{
  "model": "class-conditioned image flow-matching model",
  "cond_dim": 128,
  "norm": "groupnorm",
  "epochs": 0.5
}
Rows from block 14 of a small class-conditioned image flow-matching model, named by matrix and row number. Rows with one number belong to one channel. Each number is 500 + 50 x the weight over its row's rms, rounded and kept within 0 to 999. All counts start at 0. Numbers have three digits each.
After each channel's rows are labels from the 100 images, of 14976 (inputs lightly noised), where the channel reaches its highest value: "strongest on" is what is common among them. Only what is clearly more common there than usual is listed. The data: pixel-art sprites of 400 made-up characters on tiled backdrops. In brackets: how many of the 100.
# convs0: first 3x3 conv (model.decb.1.0.convs.0.weight, 64x128x3x3, each kernel summed), inputs 0-127
# convs1: second 3x3 conv (model.decb.1.0.convs.1.weight, 64x64x3x3, transposed, each kernel summed), outputs 0-63

convs0.13:575486564492548491445616450511424497512498468486501434539521450578550490438514554532471499501505489487474499526544583434582492456471540519442514487558472534462504462468449551456563559473622572462441538535535551490605394516490527565475422472644575508468547440488474413551528425469562449498493452429561571460561496484505435503555489496496552482445539436590472531502446539476477481598404
convs1.13:457417514549548504468545437511418512480448528583417530522473486547514423472483567464376456458507478391494480342561518468494541522494472472439488483576499475447501457543474418459514523519532443
strongest on: purple (43)

convs0.53:418490460564497470573551525417434500542502523515498512477427503553438472533491529574504396504500514524498448405486505654455503492358548444399600489493546485433529574522421485498516486457466535496432549552442428517397548561462499499532529453530516452531471483497596473515457503565535555603565429459425521504421413468472508549411419457496457488503501547512529544534534520487439500508476
convs1.53:470481491595477490490546571550563501517506564501558474440451476483495545482439547481434496500460510499504524532534511582529533440453489556493451562547489648567501338473532533507555604440441502
strongest on: white (53); yellow (41)

convs0.26:488500449549498516511574510551423534517512475471488453477484549576494415532422458477526463531502498452467445463447375417492523464478524538530512526551465562495470511453386520464519512553484573499479469405439479420416533527513523418523497501450445519491503508447480467459585500529495557508475524561420595430566456410579501542503501591494480430496544519414416351516606513529493590533597
convs1.26:466566532548518533514494414501604496629413520605521455498455556562515560498466481505603570445498510473492464562531498491454519509430582543464525523496459524502494555473615575502514486565519568
strongest on: yellow (55)

convs0.28:543529513462527506472499467570551482527411489534401540549478466547510507516443525420496515496397523522483528550584472496394450553577534496514541593562493431486443473551474509512570474511589510592473440409438557454566423430547464505471523492493480499519532469489487617518604554429617525526480556542495511537583552563500501494475482536536491431433514406539520539569638465549488529474557
convs1.28:467496482485468515503422552486399480541553526463369458463571497503495453523420450490449529534477486556506551474500487488488595512511474441525571534468398587395485507426579441468513445575542561
strongest on: red (59)

convs0.57:542479554551520559659530488452502500488551566472518466483535523615485432419518586477456498540551533514471500534534450440455476413399450512453483539545611407466513576515543514418515513449427513535601513501480530564578559557504503477480474538517560525472503582480497474523571587517440487448596479512524518438446506483512455449482434406425532474444455531533526449591439441520431526503444
convs1.57:500482362487440458486470493494508444514514338503526548570450449551475444490598512447478459496498533414512491559499479535541511476518458515438489431565586540569483420535516467466466442479536412
strongest on: green (28)

convs0.59:429465531530513519538549488583453488442548503451512398508571541550513600472449524383558502431541466516497527592441435472577442472629506543484520505486554511508467485469533501527544469534472479442488508503475550524442530521573501433502579473471594524489455504551514549477608520473503594461600487523531589438447545406493371453553538515470392496514478575546534417509462524526442428523489
convs1.59:467463369477522504476431497422541487412494534499596505517472504529523460390445507445527554488533537375574449490470468506489519536512507469503499335444443540446448524533516538535525494461462541
strongest on: white (44)

convs0.9:525522471503499523573424536523497583583421478514547457474445452582558487508507486520480513612471572490545484424505514497521510516537499503404575510405449466518581458478374484529570496513420545458477471486516465483417436488472534520452441508615428516580420485515525497421535449473483500476522598541409493496643560578590540480495405533553496524585461531428481487514502503521574513522529
convs1.9:489528488489378437544514485436543410410408473539512457460471582463431467510473558422515512473490457515507505536550484501490483568577477454482422588540491510541604520619440483472468576478488491
strongest on: red (93)

convs0.32:412495507452501485509468556569596370406500575527600564390525550427439501529474496525504505582486490549463480578477434478523503393461500506442517435410457486478599522394631505451450530457418335560482535484475495522452473457441503488456481565579452532521489498504513516527553474486474540456529502508409460531517554456515476505510443502490545536491446492545541543520537552478439516464498
convs1.32:495538495431500510501539476514528546497451457505526503495474496504556536526539523519507529500503539491556525361543526523477557514436444471519496513499528521503207511489552529515502460496530508
strongest on: white (43); yellow (36)

convs0.11:574522560437526443500450517593513543505519495525459491473532503584538458581381546592482438514515551505515466552533550394572490512495456492291627419479525533512497536626472490513593514484525528504522536577516501510480562582593501425499525539550435513549518496500470488488504502444522495552478508479549472477520460574454543585510513492552461401522564525495471509486546420497481560551504
convs1.11:437443557554484552431546420552488479639473503518466457417513576469459453500620478508556491479481501542455571472605499465537480567468506552508542506500444413481399549470430479512507480493552500
strongest on: teal (27)

convs0.21:445543472525482483523574499541435466656533490466470529509526496487534418532564550444437525448494520457478460455463510550530476585453451422470456518528462493474569570493507444467532551485505485509495523525542597609472418498477549559466490613526561498551534621421513444507494420622432544493457486517416570522564459471489477480442550593525479485506444480538420535469452575553528501594421
convs1.21:493490606514503499483506464449527589615543480428459475458529491514535470557532426471525452529573495545404494475466480451511370456422534494453440531467522434501513527494454441490362499524473422
strongest on: green (71)

convs0.47:506591420460453505487511512190575472562539554463459450447485495490473481554563498568453516493541481521513533584575364499374505477515469499463502547481424506529509448565497465471404478456433587514448489447523528453500454511524548475496534476485502581552510478502553507515527573462479486490469474430490458588490497468494497471485485476565492563484521494523531508477510518529502487479514
convs1.47:493519522564546517537506483499535475582507505532441489564494506591457531627478496451498475562561515545537494550508484455489606439476643521485487477419485481415581602456457502503523607460519481
strongest on: white (64); pink (31)

convs0.46:516563548455569503422538481495491480535433447539455524521495493427419498563512427486509559497544494484489462546574455492552488445478499429595455468500486532544428507571564543448552508446457522558510431512525584521505438530457490541521510528488468531465440526571467524609511420527484481485640367508391545584473490518433480545533512421614454492495566505568531537611443495528480541561402
convs1.46:539466520512576439479518587431536462450475507516363530460494552579517501551577534579494544490518537488489444474535507466516537558514591499395560394466498564505513445570540573530555561485558519
strongest on: black (42); green (28)

convs0.35:521465471529489475509458530563504489553416536493463399536586476458419442460502482575520481511475524496580536531518457536454517539489562462484470456491419482558545495517498521406428540546476458596531491438575538420495493488544511506516521448577399531521575453522610436479435463500519542529603372457493331543458557503469518458468436459502527497481596538561589576502528485511439551525549
convs1.35:514511490519532472516670516464425515482593499494426501501502480592518497458550431519386507463515499525539526470548567471483476513590423555545576569566522589580487481482519408520492494532513480
strongest on: white (77)

convs0.10:628451503522508559545449501663576493539420458463503472513444487397478480482477547529529539587492522474510613559451334539589532490508531513546544534445485464480543464458544455497493477544542463430468438545598492480489490467509450585465507484584535536552498576527529466466450521465474472431420461450516514424505426464523529476426446469451543416520523542482422516443498485505493463546583
convs1.10:549499614524537560516536584594522517508562486576491452510530506455484491592476512500468448522512512435491530481539498543463514491469421345392517474444453512450420428491442454510492397504502530
strongest on: green (31)

convs0.62:583522477478522565495484494449452560417545545473523615533475455445584564492373484380521563471528438481380493446537521412562548524516423541509425506465473539481449478525474534575503412469554448513490528458511480423507474485534428457493488501517451500495453458460540511560476509464466524487519419557563605528519524599598526489669545550539577509476536513525481521521561451498507515497553
convs1.62:483447383425461480561395484487509490504473448522411532503459451494492367500491445491484519503514517335491479520477508425524499482507519569498474405474519448568481577537533511576522468435522542
strongest on: brown (68)

convs0.19:426498482543482504432590452492448470505473398471484481492494609560496475473487525511437499510390456571528462517592507449546460510523509484585450463483569471507498552522503494538465547524480539475467524399552601503533404544515469460480509653434526459497519533592493436502511359444462459409467536510507545478527535444560568546470545432491476566598551538573495546526476511463460507625481
convs1.19:505485533528520501575435532525430521485437407387449460498496540515544560461542430469411475516614553496565428500474483476484503469473471458566513525525557378418474490540573526469532482574522583
strongest on: green (50); yellow (46)

convs0.41:499435542414568454432501491472447395451583474509444479462544479561569491455506535548538523416541529512594565498488576416508413455593495585436490451564504430548548531561550500458497576411433535518487537430398518573405526475587513477476485544484496489474522475469470465463545490532529498537462449386492524543550490570394513483443432481542427487575528441459517482560564558472458529498505
convs1.41:559536551515654528572486493495485509478458576545407547443465476474472508500495577558556565533458475398481484502486520509570482526504534518577575347460490408521510477487495478567499528447511502
strongest on: white (93)

convs0.12:533482638469516445489490517621390449552545413547453471551516522598511499521472530616474505420448505515519555472562576495523499500530518471539488458589514468430463500558473498478481577443463552430602464541504584495432507602502470505584467562508490540543537504533519422450458544495440507499464484398435462469529441481424591509438454589501550511581536436513470512497455503414478517537462
convs1.12:562531522570428468553589487563572465452473458566493478555535586479492559547484504495526432494556396508500583432529491460550501544472597461497474490522565471471521497465496563581536514598515618
strongest on: red (52)

convs0.38:526433504476423538474486606442525531464483416505512476557475530501545459555558375560496495505494486491470559435521533484487492515463468377452511464508381460503502477486475549464510478532417414579414636496514539561636460534497433507477506484576449488526541462532578490458463505437471428520504507519580451545436542488524495403407513531550517547533476535534560400418526580453438509481503
convs1.38:589548544527591554527559539499459574536554517553454562545580505532443538417585510565446487541512504562552530525494501516445536522507557459560548486574531518497480492508569451519508466489322509
strongest on: teal (30)

convs0.34:490657428439481593413486621461493456580506531451537413437559480404404460514419519423457499472619433508462453451536544528572522487475426437464481506498542513504467522540580579486426443501512571535499461438478483510435450473520528458473485380533475532492490447497511522498457501608460526479528480425519454467475535504469486515513434502495561533454497506487585603575506518525517557538508
convs1.34:480496443472505523465415538468508468492500572487508496500483599456424471298605527489484530479502514429522490505491452527480442562502539422455499426577530454425535514533555476498519540518400500
strongest on: white (41); yellow (38)

convs0.25:478464549562474580613562526346600470396529537551514487481490506496492470502479484526527544413569476495511604449553461503529424530548535535577588550516537464595542477506513470496459549528405484487476490386530493581366439489452536615438540553418484516459522458467437541438521503524481418545454516497506530461489552453515515559415484508469549547444520491546490454475522486444483520448484
convs1.25:479548443559493594566546492480553500506519569520498487521504561490531483598474516496462503522543443653493475579498555443386524422449508359465515558501520515412507432515482540475502509481480552
strongest on: white (67)

convs0.5:466440539592405499454558455533417468498569451547570556483433490548379463533478471535442430488440559494495496492460446576577517506433489479553467498521446579385461530510440599559469521446466467526542520544558483455637535544563454432605531498498498498585464606466507523397452451554542576519499467466496443523495450476569531501450487573491584499526468515534492494467526450537523510504447
convs1.5:565519477440476504515392503611506523465555418530526521548504494482530483504528524513535547518467452416473529539501470468469488483485517274448512479533495470485457458567473486470513414404512445
strongest on: orange (36); yellow (34); green (27)

convs0.42:523615423454485504398546607571534413600489543487493400503492485438413424509569548411489524485568498484531452609600561501476489482535468461488437584465536458448455479490568428472454512491380502513474472439531469518505459568444648441519467508493522558500478490486446586517467492458549530464549481512520482528515450442460473461468439425484522518515501545504492411548557553509519488543435
convs1.42:440495406496418464463499490513544491512553478479509475475518424504476467656436501481478461494490476429511435538520486521532458449517450523558455532351509523583497539471386508472502401504586463
strongest on: white (100)

convs0.51:619509354443452492413473530456487568471551500510516587532446560432562533507554471442498568489551481501480486547523516619505589521594517496466553504457431507540484483381519406564507389566605405506407484432515543499523510465480500481380483509557468552475540501429498474483526570502539463493453542431497476538506488565584478475493493492534499453398505456547442480470536545501474492483509
convs1.51:484567568393516536403402479539424556461526548567431472468499479537485489418536537507468497472471506428516521494511489541528515524522456379467494399485439377428507522459474479567480445462523449
strongest on: green (35); grey (29)

convs0.0:476455499415498465438466448672624456495494501509485518512563483437538460490456567483553495479510517488553507545499649514560506605491575481456480493485519490504539531502440436462526589470445493407523442471409458557491435384447502401540441528487399495527548524496502455530517559599489510538481516548475491535568436567581559512527428507453492513469512564499517511521513571581575513520517
convs1.0:541590507441476479500555469544502415423455453448490555535472399555528508521496513551515522506559514587521495517507579484465558467591426461553564651548494478526537563506556468467562468489514590
strongest on: red (32)

convs0.17:397447531542517575504527447500541550415457568486494501436492496565478544415523537552495559548445477462535458510488399433549424480533559560531480507487580518535483463532545529494462477582497551523545568397480509585498386520525546436509489454353534474512481500493486453596467424534413526469541408524471473430439578488523472574492475475515571572539546584519531481564499553485452489616483
convs1.17:491477496493455480516444535439544553457497568452489500482571455456536452535490473524515506532515506392453431446448531503503476552456517631508518477434479368541500513494600560474545628536525599
strongest on: white (97)

convs0.58:482560475448468498504564529271504527528549447506449561421495488466424448488496463485409544541475545524524521587530467518335493419457388524468495549475471483489531404543503555549482467473478548477532482551452476527440444466570439572514497478484513538554532533523504493491608569564526523471462527471472491484501436566441437423527463442490461468513461453420530537541535542485512445523571
convs1.58:513453607509509526485394441479576422501442437547500499487488464456490489531449555433520521488495503398508492414470594518503578529554467553478474415484508429434419504545530441604500458517445436
strongest on: red (100)

convs0.49:507532448481458561475506542403412576567543452599338486535538549654569540485530459550523505415496486448530551489547455529481509501432410531564396445567526464397548480505470436447551485524486500509543578565503518523472531521473535495487447579585421527503482530507477473472550526463480483465582548530399542552470475437487497591483496541442524422518502443517556485483564506474459514541484
convs1.49:473476480530474476528526568530434446318550518555427526453462501497441534504436484461467590425495469522478481603533514445539439450499417356471515478530545505489560511492498443475505495528505548
strongest on: yellow (56); orange (37)

convs0.23:405477512509484487365507541534570463522457478546478651558439514472511479495478404475495490491518498497416568516490457488564484547564503532525429550499468476449450487525523526549485550415521456456520567452420527478525421579437477435501521540379528460499529599538434464569481511492457611520497511500446502411525389498560506567494496574477520568604512596508527476454477480561526435578491
convs1.23:496582516493442521484618544475501528515484573493491530452484505482595550506422519501562565464484520656462518593476565513503526595495508523410517575477531557475502594473457452476458507576467460
strongest on: white (58); yellow (37)